From a checkpoint of a small image classifier.
Model: 5.01M parameters, arch vit, activation swiglu, moe top_k, num experts 8, patch size [4, 4], layers 16, width 128.
Training: soap at rate 0.0018, batches of 128, held-out accuracy 100%.
Data: trained on seven-segment displays showing three digits, 195000 training examples.
Rows from block 4 of a small image classifier, named by matrix and row number. Rows with one number belong to one neuron. Each number is 500 + 25 x the weight over its row's rms, rounded and kept within 0 to 999. All counts start at 0. Numbers have three digits each. After the name is the row's rms in percent of the matrix's.
After each neuron's rows are labels from the 100 images, of 14976, where the neuron reaches its largest size: "top examples" is what is common among them. Only what is clearly more common there than usual is listed. The data: seven-segment displays showing three digits. In brackets: how many of the 100.
# gate: MLP gate (model.blocks.4.mlp.gate.weight, 336x128), inputs 0-127
# fc1: MLP up (model.blocks.4.mlp.fc1.weight, 336x128), inputs 0-127
# fc2: MLP down (model.blocks.4.mlp.fc2.weight, 128x336, transposed), outputs 0-127

gate.43 081:492479462491518464501487504489517478498548478526464483482527475481514498513517501485472480488507513525530451487510509482511448507510460527498448529509466503538506481513524508508484477494493510495465525498495491484485522524507448522491539491547499466538493515505516503537482459448513552510548510475533573492486483524500521528476463467495526496556517535529538505493494496499509497519461
fc1.43 085:536528474506456543536448455509476499492512442511518487527492549508461526475499534474482509509499509488467509502488493515509479495577475487454534521501495485527463481517486499540514520496537505506478492538506544467478515490461459488508519519494462487521501526501486494490482471470536476512461530505487468539497484483513511524491507473474544497508549523480488523456499486485497496468510
fc2.43 090:486444502474489469473507496531454507477520484491473471467506517456539540475478519521553470487499513496517525520476510500508497480509480483468508514467514525469506453510548523539501486471424464469486501491526513508511492511551507552533465476537499510474511460523537492483500508515526464524504522563484505475515494485495487523510511511516532482508507543507528501528501486501477496521512
top examples: white glow (40)

gate.55 098:524517526511506495517476522460489498481535498521497482460482493478473516506528488517494488507497543515484512470511522470551509494501483494528550492501533474512487500479516539468474528486505483491536477511487494476469498572519525456543491486479500507471514493561486503558523552508474488463461524518528542496480474506486517461499496499542463505545493522478516457498463477520518515536481
fc1.55 098:476426454462472496511507497524523500519506509483506505553529473523502466487445536518537522513507464485505490489516553529513539491498500506470470489457465498501520529496476466550503514506526520478517518511498559474479472448542462549499509494494491494535457452472493495496513461471522538501494497477515472480530493490507477495532501536496500473478503507487498517492497467486490513504486
fc2.55 102:505477504468495523509496528497564468543546493457481493485503527476492484507499436522547524488469534515507518535507502465510518482518448533470445509502467460504507489434496525508517475484498546510522503488499484442519487517504498513471511491539510508491495508485498495482551505529538503506541485501522531475473469484509509514488513473463537507480473511483447526512467507507498488506479
top examples: third digit: 5 (29)

gate.281 111:498492511509542527479540515541474483453527494488522461465510485526492500459509479554519518485506493498517550517522532431493498485495515498463501486500446483474482548495512477518549507502464510469450484489485536497479494551509490496519543535513502504472469502512484501499538514504490483503476500478480488508526486540564523507462466498486504503510473494484514499505499561507482456509527
fc1.281 105:494491501524461527514517475458504482533502484537451512529473490499526498533451544468491493484473495499500480478512436508494502519544468480492490530512465558510497450494522518478472472472518457506473508503508422512509497468476502497499474514460520486505492550492507498534512459508460515513523490501487524493485525459474482550474509495487491463477524530492536484480522484510495524517515
fc2.281 100:492527490485508475449510488504520545492506476500501474477515521492493510507478489487519524554530505483467494498445484489523494518495490520527504514544461508470497531482468519507471531497547494545491452464500520504547464509478521488507534466492445532509492450513538492509496489506508496502494539466478497531457479479550535452457515496476526527503511508448463481485510510487513498525468
top examples: white glow (40)

gate.186 086:558469484505540505483520506494512483491466525526523521513522523520507494507522525490547463510531487494459493531471473471510481509492490504519477503493472467502506467534469520475487496463531539487475492527517555489489468488518496467477479556459450497498498541541514525469501477476515492491483519510521465504498478458505491492464486499519514490479517446458433477510509488540479502516458
fc1.186 083:476514475487512499517495492522486501514535478465542466508571477490522487482498506479485480466523530535484524445507491573521508465490477439477521466521473480501497538491516494552499508527506509467511471522488487507519506470518499482544515491496497514459462522512525466562478500551506502485503504514515481522518471483449466497467486483498495482523518525489478479509505475525490549515496
fc2.186 093:492459505511504517511495502488521474472509453460480534488514548555505504483544517498517525537521529517514531490478522480501529486520506462512505506510485462474501484503503440511488487554513477527462548549485539518545487490525521476512544505488487484500529514481476520511504531546530534497516510488499529470516490457494479450489485456479498515540476478486521455518534512497510488500466
top examples: red glow (48); first digit: 4 (30)

gate.196 101:456519521538483464513513501478532543534523511486507460503512510487500518463471432509502497517496496510471506483524456482496525515499489513542532496528475519477516519478558495482473504471457491503515519487454500474495459507474474482456505475553484507464513502519508465527535474509499463501516515521543546481520527482509527463467465500510512520506507484494525512527481463534492478502555
fc1.196 102:479504525520502454528496504475510506586505506486502516492483493518469484487488523454499510512473498542509472503509498520494555500479496527470499470516526525491466500498542491503488517456462480484560500498444453522529513473510495520509462546505505533500521497480527480475536492492466539551515525489516474511520501497512528538454474494552469507521517498459491497493475494546513493495503
fc2.196 100:500545501473471510485478501443475541496500491501525481468466459442477521499471484471520534518520461500496508490476539492564505514513508480540512448513517434476483512497487491479517494540509514488471491524539447504494531505471501469523503511471521517465498501543502532507479506518490506537492505497505522510469475526513464511470491481493544456557498483503495538495526515521502522504517
top examples: the digit 1 (91); third digit: 1 (82); white glow (36)

gate.72 088:548523500522511497515524513504495500520504480505492558459501493465507510508500551515494513464482491522501497521447536472542511501529511523487501476522496527460485496495520519492521510530569509477479524502466520498510486506534463509480554510524499512501519489517469455506459506537480444480484490499503463511427493486444515474521502506489447548496529482496496469491502461472500494496480
fc1.72 086:491492541436494547486533506505481475491469497508490500498500475500512525512497497472501467500491522477471549477493493506490484496451509447515518506508508496478471542483481526520495552490477470470526474518512521482514497465498490477486498495485519515488507500483530511495487507530516494514532491502461506436545541546540494518478522502500473469595461494541507518505543526468512488529498
fc2.72 089:505516477479484506489465537502503461462463531446488502513510517523475497511503490535518489539497517516493463521493525456513477472485470483518481440526494545545542488522497506535496490506466494498549521508516505500464504497542502506514499486571507511449490485477473509481498450507480493480455509480483472492509468513530441516510501479501516505480504558453510507479467508510512540485487
top examples: dark on pale (100)

gate.69 097:467466502539524507504496517496502493515494529518499521501512444519474493522486487492486493525520475483552499510522511522516456554501490488479534523540490493523521519475487493474485500512485496487475486523480471459529550492505530497551454465438462538442484521498495476492523454510526458454515538511513496485513479506514520488528483473492478528504490538506524538494551491520522496526467
fc1.69 100:515465474487499503510482544527500448446504536530500509504506492507482503549507459485463503477507506496487504497495496493492535503491507494512524490541526507526514447510493546505518495535531499540505485545482463528504552464527512514498452478488466519439481490491456476491525532499533507472526532503481513465469469489516526507524458464471506520533498497517508524453521504548478490470489
fc2.69 102:459514486490526539529516530494494519497534527525524473490506460515489442497507491498477543493514501496487486495527473470482511550510515502486534523470544554483534468502505524495484525468517498469491515490501538508491473482490522506519544509475500467533532500473493513561507503449517481467486487548512506496532493526517504526457477507472486463469474522491449552460472496524479482528492
top examples: the digit 1 (56); first digit: 1 (47); first digit: 7 (30)

gate.122 107:488441482480499536447499467507493501556541439465466475524492516537499513506510470540492510491505473512505453485514474527513506488458458501506514532494463498512509512499522524514487509446503488509521473478482577511507545529504524461484482486492493512540531527532513515486510521489533547524483480454494496495514489518491496466466482483515495478450477472483513476507506481513526493492502
fc1.122 106:497504494468516469456484468514500498498536516461462483502463482490523503494546487506509466519515519529490482472527525491483519449485479496502532517477514476519465521465485512524469530487511497471486482526508542478474523492512503457504477494492501488511529486553511502457489464505594513531511469510517452510509502510446535469517491467522496486496451549494495489517521490457525500488470
fc2.122 105:527492480488487521453487473504518542525517478501497481514480498508460489476513495481490442553506536463545529502491494520553495504496506522516465516465503493474515446525546493486518443491503465537457446534483513465452502495470491487536450527495499503525478512464513521476493494511499525467506496464506526479477495516473503510452513483507488514511497487524539523501479465530478531508486
top examples: third digit: 2 (34)

gate.0 107:455505524503509504527502515501493490496486515517489499502488472515519515511503538487489502480471466528524512545522530468489495533469505499497493540454537483518531489525510479507489513517534530455501489539521563501542466471524508520526525486469521507530514506451485539502422510514497481500483515513507501478493499477506486508482535471459446490486482559541474507493507439518471498546494
fc1.0 103:484543462519489551524533499507514515517525476480483499506477445517489484527539564501500495470476480511524489514467519452503499516449510502560500538490523490484508513489512498502513520490534546463465527516501509470512468451533518518492534495488489473512502495480486526532441545487540495536498497518512475453495493496496506497513514510484488475509493559531483549500471496483507536483487
fc2.0 099:507503507521525507494544459457491513462525500507488512548549469486540473509485492525513512457562528528493447476484488483504508505515479543523535517526499493491490478504468483535535548490526519504476530504494471558456498460464511501498495496516466493463483494543507518527501456500531551511501518488482498496522472517469478511498533537483477470518502504506523509500484525514499515450530
top examples: white glow (46); second digit: 8 (25)

gate.12 104:486508437501479478489519514492508472512469557517527498499500524490479485499511439476502508493500504518567549492484510535502550527489453464481502490471487507502468538495451488542481479487500532527483496506488534514501518489454488489531512519520548498535485483482509468528540466499498496458491530500488492528478467468501496472477502519503476474559510494531452535495526496525504493521487
fc1.12 102:496465481500510494497514459534513458477463510472506510507548502500479497515508486468530528497516497487550512495542538510504517496486442503523529500445453508499473521526475476514491504517525518503512542486514501544533488532457410501513494503529499517492480535494490511468507477467515524488506495560545467481477489483513478487465497484490487477533498468509477474497498478510480557519514
fc2.12 098:501494509457513489491537489532507493492483485517505510507505495493500469484475500502511512502493527542521450492471524571475501506489524470508487455489499522502493520494528542529495521467480499488540481518509504494496478473507506462531559486473486529539487465486504508491457437527461476496428521489495505521533500487490511508530488575482460512496530504483481490469524493543503487547467
top examples: the digit 1 (60); first digit: 1 (42); white glow (38)

gate.202 095:473464557461514504495422523487484494472502498497526517501488502488508489472485509520492458500502468502531500501462485526523520504491490495547525497457517488488500471507526471519485497474482489480516516490503480499490538540521534548529549539521492457522474521517477480518486507507479465462471477471463567494467486502489523550497484546499501538514522519506489505516528488519515482533549
fc1.202 098:512487528480450476502450530506496471493481529495546530500481531483487495547483475535500463551484492545543547500494506487511484490521556513532506517523497469482484517498497531496484502503445530473456483497506491524497539521501529524499516578514478518496516493531490525475521495556489526498470515494490508494474456495479511490469510511504509486467480536519513517469536496514527498538535
fc2.202 096:491488488521509512474499544490452472544536542483476448471499499520444517492538476474508518505481493535452465444500510503505483472471535506563499524548500495491494486526512514487473494483518507541465458543497481493497506481449497505519478527459487494484502468518528528505494487490513508497493531487540513524510488513523500456491489508485517552474495520479493458541538513491506497486463
top examples: red glow (38)

gate.205 110:481460511534511546484475500486543491472513479540472481463493504495511484455492507497423531475498460505514528498480522485522531504520461530496484525504464480484551484504482472513512498457501493502474525461526502493501506516512508471488467520500514520482499502492481533549469554521543523541501497476537528485528519544529541489522516507531484468510520525533509461468509527478504485527494
fc1.205 109:493496460494527468506497518475520524494483486452494491493520502512508512507470475502554451544476532498442530521513432484501490530502537463486510488492512476490507534463479526485459500518469499534486490546487489532447478515496547494489509465496483555496523534444483500499539522477474506480523511484505484509521502512487465489512517507458521521459566494476498488500520485481504512507506
fc2.205 110:447483477464487521545491528518526500490516465476459514522539481527488517547487471510501500486470489465531509515518525468527481451499473497506518519467505494486462512501472509563488519495502448484568500478509523517470461457550473503552502507492490505499502492511479460479528515470467483489496517486490473466500514500525471501513481550497497463491518514502484468503469503509449470484509
top examples: red glow (49)

gate.109 102:446528529534531510460536455549482523495508501526489472475469499504546484519520494505450504514521521464534458479479512480492482451465530509520496565500506460491519504503519488523492497505514479525535491484470500539495560508481538502540481526507511555536528506486498530489504490495504509512552509502478519474496530466531529469488486470535482520518483487482497495527468510518523508501512
fc1.109 101:518522499495491459505480476495485478520464459519499563543489493510526545521508498480490464508493526526502442502509495524482498507470523505470497518522451473480469496501475526454472419469511485484484470507484488536474505506473521511531501519507441481498473507501512520519500537474496450467491469498500493473535496523533517475496446489528518514484521499543482489513477491475496448518490
fc2.109 100:511521501509511507522486473523539497484509524534471519477489479538496501538520526465518495538504518469512486532504503520519572480480508508524516534489489546523468472534479551474468532482489501504473474503487529470572474537526489477518506489490442487500481499459460482500509459518484472506490541491538502514493496470511508522523478505497497540432538507499502458497481487511516511515525
top examples: third digit: 5 (46); third digit: 6 (30)

gate.11 096:505478503482487488493504471512467535467476484524531514512546462517498503483460463497548495546473479514534494500506486501526462492509488487520477477498480562447476491518462528498493521494499532468530474441524480539490500461511529518464432462468545531530489506507489541517525517503480510491485495524497477511495500557511508495491495501485491558533499483508455488488510529500495483491493
fc1.11 091:530497479494507516483536517513507514500482508533496510488525506476488482511558473458511483519465484491492499466528445504532481505505514480515513496483449497496451515518457504517536466523484547549548507510498486508500508458462554509465473485471529535520466549487505506552461486468524507512534484444459483498524511507520477507477517463491483510494469526463478483500515491507491515481532
fc2.11 104:519510500511524567480532504542513538513466510517523488504467476509513473456437497462531497465526536496494522513514496511485497505462493486475474490481521533470472502515452511492489538524500495505489494494494482487511450538499501494530462532459517513518461512525560500530457510487526523515469538474502527494481494503515518464514513499447538479541509509513522444474494508513513523526514
top examples: the digit 1 (57); third digit: 1 (32); second digit: 1 (28)

gate.178 115:464529498507560472527501511503528534472498499526543496505537485520507534496525507476490489498525532521471494490551451528493537486463521515468560481506518465483468491529517478518535480492482492513526503535502470456462514510483511514532536445467514504517463537494499498486540515489494538516470496487515500491508482476532468517511523500509491482518498497532486501508571473509466470463524
fc1.178 103:499483514492457495457523511497500489536488492504450507495472504524482480497492475519500537522491481453512504520461529505533485550559483494535447509526472506510514492480512514497477530520487561487485522454478515563543497497484457485447497542518517489478515453517533485509482483525525492487503512549509484514516507536446523482514493513465526499511522511500484504498485557477514512519494
fc2.178 107:487515528492514561469506500513510528447534513534497517511531579530459490492502498479521498514515522530504495484476517484493478490532475568491500488510510490501509502476506530495529505459502475508460515514447485493530496462510518470475540544518487559538508453502509527490486494512533535509528479484497523515475505492480534482534485518508518545478511534489492491495457518541511503512532
top examples: third digit: 2 (39); third digit: 3 (29)

gate.23 101:475470474520473495490491481477531480563449470482532522500498488471497489520483480448506490467466483490473470493531453483491516493498499511479455475471468493500523510559520525505496498473531523501490474540509475478488493490458525516502462492564475504502464530494482544529465492477493508497518510484509518494477505501556502476502475509514484505481441513533480536505516501533487508528558
fc1.23 108:498489506503508493516485468498504496544491469437529518492467459467471516488551523477475494491481518477473531488536515482490525482493506491496502493473480491509490468552514489542489459469482504498451493535499487522496486525461516526502451493540494458500450443529495521509490500465504519471519476549540515524490523526546490524526481525524470525549491512520515498489496504545511521498534
fc2.23 103:533535502510498472514496533512521497469571514491506521470500517487490482499493505507495526488535515497485525483480482493520485487482497476508474513479514489474552514471519496473491489553460514514522499549447498514504494522494522516511475497445474531491471498515465501494466525516507528484494498481499480509554528541536491494459485489484508436519479495507468428437477516544479537495519
top examples: the digit 1 (93); third digit: 1 (87)

gate.173 117:459501509492493553469503490470508504484511471483498509500511525471483488506468448515486523546485510491510520494489514512527512456478494483493479532536498498532497521509469501479498473499486492511521500562487521506480534480433526540509474492532487499525512465538489519490454458476477514481475489523485497523506526533487496512536426494561470480529511518510521569512482507530465490516511
fc1.173 113:504468497544505525475509500477443529541521493487503492463520462492517481536495487495496481501500517490479506460520498497518495517540477503492495541505495521509502479462550497510465502490510477532454485536493495489497501511485485542498521536538498515485493483504457485525487437469513449490474491456528542509559455519514483488496477497525539504520557506465446511507534469497509521490468
fc2.173 110:496496515533495518474465475485518510471496496472464487531509504449521476504488472553535463485495510490461505518508507490520480495517493458461536469468494502499521454519487474510504479528470526469459482546457515452496498537479520528524491481503481531484514504478514487540523494479535506428534503473505495482497522512507532491497507508520489487480554519533443490440502492489513532528496
top examples: the digit 1 (78); first digit: 1 (50); white glow (40); second digit: 1 (25)

gate.314 096:519486506473495488480477486478506465513534495506503491471468526528508536482480523507526442497472477483519515514536489531533502497533538472515531519499489470513467461531526493471485490442490509474528466478508534481501546504457503499504555495499520514542513535506481548489492518491485478529510469497527513466532523558483518460523490503527511429493486505494496470516472477491462475481525
fc1.314 102:496469492442438492449436476468480481525474511472510494513499499514536509462499458496506470479456458529480489536495503528477496468521506514507509521530480495506503486536521505507472518519513521473490483473519530495504525502455499480463510494529481467523508489460456515493496451504467534505471510506529496507520502539491503477534542472515505501489539503486520531529484449491551466499502
fc2.314 095:488462509469482505484490484498486555501505541474510496491522498473474478523533514537547475471503493494499527491503526430505505536484486513494489502515511500498517476479476461539543470462489520516524516526471499484477491517489487500544486510493554520504503457510477519444540530534520527491510464454531525499461457513468506515476512528511518492505465508533490505509497474460520531497438
top examples: third digit: 5 (25)

gate.46 095:464512529499484485543531523502519496524531485453506499532503489513516525553516548524467489490490491476478505499477489441510475484510531501506491482541479490547477518471519521472473505459515494486516460492508470520526501479507510546539501508505529517482533496503490504497569521454481501495473531524564478533557485508534514499520524464495527465486538493522535482489509481509472503471508
fc1.46 092:554476542480517535508486461492531474460502492543472501516543492506488461453532509548503486506514467489521536498485493508492484495504492530444504506489478536522490495554481496514542538489473546512473483524462564523486473498500513475504543516517541496472453516489522498533502486510499494523487474521484503503446529520476455479475521521508506513482483505479484493467507484472518533487487
fc2.46 101:517530497450518445493470513496492526519506506513464538473501503512548512524510481515460524513499500489475506468516488468489502496522487456497549519464552509511452515484475516452463500458489492467534522458523502474493515448556537515503529535497475470500520477525520500486451507504500497518465486518506530480503461522500514455506489463514477492454504505525514509512524475489456518504506
top examples: the digit 1 (92); third digit: 1 (67); first digit: 1 (26)

gate.56 089:531513496442507458496529525532491538494469511501541521484482509507527449496479525546516501476506494503472510513477481544518501518525507509472474517523510486504477506523510513496458475506505513477482464524454537484511512482480480466492503512481518458504543483492489495462498508484512489481527461498456500475481522514473461477496490482556528555513542470489547497493504482493453555520445
fc1.56 084:482461474474530539522510525491531497526521500501492451478515510500502542498512419455497468482539570499531501467494490457488497460496515468466488502467460518490535450517491490482506513462485490507542521475506534494490496498513523515464472469517513524464476514482520476493535506495481509492482508479538545498520449515523484506491516515465515514506505516467470501508490528493551491503527
fc2.56 093:496544476469517490514482498516499500460449512524506504506545511487500499486475512509498525536511495531544520515527518513528457526494514495442496500472486450491488523494477515521493554510524510517461485521486450497461488485478501478528514463457520503547540475512518497497491477452440504495485522507471539494479530482508469512503486508525540510476443516524494486481471528527488559487490
top examples: third digit: 2 (30)

gate.125 084:518452488525523499516524484534468547518510507507500485454522498516510467504489481485496553540526516499516489544488535508501504487455495512477527481526521517477499521507524496519520507512489507517492474520490483486528558545463515454505502502497480499464538475509503495454461460522508536490471524498485468525490461512443471527526511456489489471538473440492516484454474493477493475525486
fc1.125 090:512541526507495495493487472484511507493478470514502504527516454522507503469496504457541478502461510495480513490555521477521475461466487497525509461497549479508523522539461513503494512484481557482463532501515478495476496486543466490515486537526542481447525477509487514498475504539547493494460530506528469465507459538490461516469466505469539489522486486511493492483526473456531509497501
fc2.125 091:505558500526506518522510482487506468482485530494541527462499506524506489503540457509481501497523524446487459534485500483499531519489526478491490449470554486511507462465480506564544533516483471523491481506504481473511486476480498513514502530514500491520440448524506470480552505506527498508458453488520509480507500523487516487500510479503490501457472539510542533472492525489529479519517
top examples: dark on pale (75)

gate.108 111:540504515518494468531521499510523491485476456491494472482545503524543489529513472459497464517462506465516496478555499517541497481512483520481491448529508485519482488504463512515479499471547495509507496490475487493567504525502494512523505448508483517484479472480551526547487557523513519514508498512479498475498536456533466493456465503488509538512518475475496547465499498466491529496498
fc1.108 113:442499469522474486494503518489468506507487518454520502469458514483410499491500508534521526509518501510506491500491542510506513500496483522526526505476508544457532505500492480519542536510480522505492503503518473500475499461529492526513512526493504485488471555504474508515473431541470494462514515495546539484510508489489505492517532499513535472475442527497549504476546495487491490534509
fc2.108 108:522486506440553540487493516510519504473530521493533524508477531481508454484509523505501482558458531528471513517490539489493512514509486526456477531484534487497532508509500475539501477535503490495486503562518518533503511504531506529521507491504455521517501486491480524521477499508551514557481509506489524496502480481563509491506457473467470519551508538525525460484500487502516486541513
top examples: dark on pale (55)

gate.222 088:473534492538522527521489532479540542466466485540511517506502479478507481470524513505509503501489509495468495494495461498518496471514470532494522532482481475479473508490477531494471504539481525469534528511495510528538481493437454490485471452499485438533492503479492494533501494562513507484522476500496510511490494502458491528477500496490445499533478529515468542466475478462544501468523
fc1.222 099:516497514464509497491502440495509543512547481502563537521513511499466497467503469477482518501561485522498515484527488503482531535472480513480484490514491523498497528460530524501536494479538462503527507432502461494520504523512502478507519501514498532505509482496500533491506449491562514484490499479559479455491512467481478470484475518507532522474526489486514443508490480499524536481477
fc2.222 096:498503480527507507522526544444524453460466464502482492506492468517498484482528512531488542515463486535508510478499494523489534468503496506483459495448503500497516490484503524519492455464476495501494485474491499491505500499457466467469488485517501550527547549549474508498511459510557509518502454494465536454484473536507508473471503489461519533541513471540503493485504503498477506483494
top examples: third digit: 2 (36)

gate.285 085:509474514489487480496506481468515532509480504549428534515497481506541461521466479492486489486524547478519496494476535513510484538507500523501506516457507528493457480525536501493524544466481543528460503519492471520461511445489480514552509498471543534488539499462479489562517479476505504513465492479504498493469505532493512505494520474510510491474523537468501495492530525540514467494482
fc1.285 085:462500519531489481499503505483498508539479521501495548544539514486465467464471493426535493485499486516471498484534533476502490494534452525509495526480513488513507481531500458511477489502504529499491528513484510506461506497479509541416496508495500502516495523501517523503547488495481456526436505531503532451483489516509551485510509471469525505474484496492504504475464454509494522458500
fc2.285 089:489525541511519507494482509487470426508519491488549510495529490510458501508457491503514503491460512512536528535505516506512488469523526480492501520527518508494488484504510481485483498516455472516497498461519525483420510536517504529472498523493508489461545495483527477471563511516526475465546537485510553540493511469469526509478508529522512549496493477497464512483506539515488489495468
top examples: white glow (51)

gate.137 100:502513575512503553531519487498506520465574507526488508474478496526502495487527491526524559528494473477502484483509525506498467503487529494484514519487534514511454475470482505478468507497508539490469489492523487498517510546491546517504521512499518464494437480501488485458501473556517452502524507530496499466493493481500452478531525492497478466485497527544475503514488521492452488493477
fc1.137 104:507463480497560473514530517464493469514474481460509506504480518502501485521508514503490452492494447500494465502475541507556551507521513534527490491511476523510513524500523464475518496489499475535518539501498475484529513496505465484519511499524468527509573521521512509523512484439505548505502471482496506518510500499511547482486458512467518516463499515481539497475529478503560490479545
fc2.137 103:513490526546470481491492502507533536470467472529474519504488534483519477498507484495482526479550504502486487479496433490514521520474461484500500499464552522456520501496516496505546524502482504514517495501521463502544446533478540509494507548508483514549509527502526496502470515517489535502510527531523490500522502498473543470514523495472468539549533508509524455499493485478501537554472
top examples: red glow (51); first digit: 4 (26)

gate.175 096:511482498473475494509471557509501501501531473516511497518537456459517502533466516524523520538529497524497525489523537535462480485497502525505453524482475485502479447502540474469508515489549516476509457480512469498486503481504485563427508513474462473511491483520530553495518507485502503508505468501501495488512503487472516528445505554495520476519494508493518502502535469529482500538469
fc1.175 093:483522460487537474510524531494511517487515486491520523502531477493473490553524511485470479478540487517518491483487548536498494524484538543519485458513480521472502486485518473489482514473507514502520503474506465496471538499540401493444493467512468513488470483488491542496515487486480523549471507512501483518461514473491486488501540482488515522528520509520505447488479486477553513526501
fc2.175 093:529527501513494471509439492475509480482491508504503496479438499516479514504523510499486496462506532494574539555538477493524536484458484478530514475481465486483457507486459514459494530508531506463501521504488491513557514483502509512504499501463485498560525478525526488532475491489475489492531554487513532484538505466474472530493483434497503513503505523492486496487479482496531485502484
top examples: white glow (44); first digit: 6 (30); third digit: 6 (26)

gate.84 094:511553523477521501463531511470483497477494478501508482482533488497511535507494497519512527510542508450487496529537501525506488494557530481514471536485511482498479512499551542565499512499529477499480489482518529493564519506513484494492520554469523455496498459498501570469508470526489493482488517515470510482514486482499488500511554495502521526516497532483482434468481493512475514518530
fc1.84 105:488487486510467531533466522514463477505512491498514487464457502471543471477508510510490531481491520511526482510487553484523457506515508519504514517521492510466523516491530519523482504491535513517540470517500474501449493532478475495484507466480537521505469479513502478507453480534449531437520488547485544522485475517548450535506530493524505539483507481497505491538470510556500503505525
fc2.84 096:494535492472501491509503482494445502495477505501459485494509504512477496463489469524473508518530523504483503485514496475498519511473507501528460491494501489500529513498474549465525485501475477486489460475524532499480517497473548467574551504537507534459526497544490459508474485517512530563506465510518457492486482488483531469535472523476488484498489453535515542543468504484522479466513
top examples: red glow (41)

gate.176 116:536492567504471503498471507498484458490475504497456486473511469490482452512540480450502495467507534496468459501478438537473484482506536519557505505486539502482532494475492512526500523521460493537515511496492487547517518495508533486510481526514541485521482472555485501463494531515526497541503457503488498495498499483515486494485555508510499534497498494500523521504499468566500514515477
fc1.176 119:479515485477488503515506523483511545473508485529527515518516519506525553494465524560492520544478486508542508483549548485506520492466463511519546544471502480522455479523507470481486462498525478471512482527513495512475501506503478465476510500528472517466498508451539507545513506498503458447466498474492524509515454529491516506528465503451488494470510487490481484510524500453479505506528
fc2.176 111:511513533481479479468521514439479497517485490566546535528522504506495486477497491485540517455532479504520482508496536526516525499525537521461497497545523515506472484559518519456516515482474497489498501488517531539518470511504531510486466515489507475538482518501520460495508494500510493470468550505544499495545514558505522537527503529531507500501495515453475517547500525496528511491484
top examples: third digit: 5 (38); third digit: 6 (28)

gate.169 095:493466529489531501516530492480461496530495500546470500512490461496488581532484502489519516490509481500509500543490509483480526461556449496499523489442499512520481466513520512477523525507486481501449536484518516482515492478488503498537500502467517493476462539465481466475487504464467512466521500468498501521524489496496494488449525491481521493528513490454502492512463547476446520533486
fc1.169 096:507515445465517476501475495559519562503474506488493534498534541501517457500482504498472483474494497492494490495515507454517493518497520520537490527531502477463517471503478514532511498519520489512539506513506485474504516498524503514501496573546494514494507531466545537508499526482472478525454470516516493488520515506525515467493504563514523492446483501554503524522530447468523505516495
fc2.169 098:510508525530517478508487499519519485564504503538520517465519482459502467493520489479523531491493495508486522486514478520480486537514513501530470506541478491559483500441492501512532497514488502498459498506460477532502496515502481481474506517508470469512485511505521489457513500473484543540535493458515456470522562488478492479483465525471502483505419482483489462526509493497479522451461
top examples: dark on pale (87)

gate.42 112:507461508519567511483526474488507512493502468537525509503475462470527494474508530524505523509495489487509479503481537573534507499519512537469463500538485479493492481521544503477534505500508531524453480450491517491538500527485499469512481469543459516498484462545473477465474496530523516541482496521490512467518498521459513456500487531528458503473473516477486527509474488512481508480485
fc1.42 111:483567502498467467508469547485505503480480544494479496491543545519489497555463483497525457514536503502493491481535474451490481488513501466529497506486543528479527530530471540536520487502487518506503496519517477523513480502503483504515509507497545486499531516514482525501537504462479485519506530521486467483483502489518481554526493488443518467510464476551460503496550487492532493495532
fc2.42 110:463473542471529519519500550485491479448444525491464509537533487485498540540509466519512514511485521446516503502492498489461504518533468513500451481567512481520497504483498517534499530493516464469518497509525553542469491500518441486514523508532503500527463471517481473501539495509493499506487494492481478503493546518536484497470472515497508496443509530513515479486499508516486535497490
top examples: red glow (46)

gate.242 084:523492502532482522489531489504497514558522511510527462503531544511504523505437501508477478511499510487482476473493489538506487523435533501495535507479521496486495503474525498534481533504483537532498499467536494510489490485510497493493515488500543509464480479444457503506464444497482518494509485518426489518479504528533486498494497521495473454509497446495516531475546488501467551493462
fc1.242 094:504497536529478493494491535507488464491553490504524496493435505470492543473496497504523502486480462496455479474509493503516531476487513447482500470485512456487549516517533503462517520464517494528507521485489531494497516495518510491486484526515541500484474474488509470463455494493537464488497521497485550532452453512506477515512542494463447458514477527460509441504499499518484524490489
fc2.242 090:518485514535525509498486492487501502477508464495510485485482548513479482522539443492477471496460550491539481508448495470492531532492516566496512483534519490471510507467519527517524517535510474458534469496490468494477507496480493553471457491453512487484476514549492509488482476515474522488537527525480514486531504504475529528514511482502464533482483457473475498510456523492532473476498
top examples: dark on pale (45)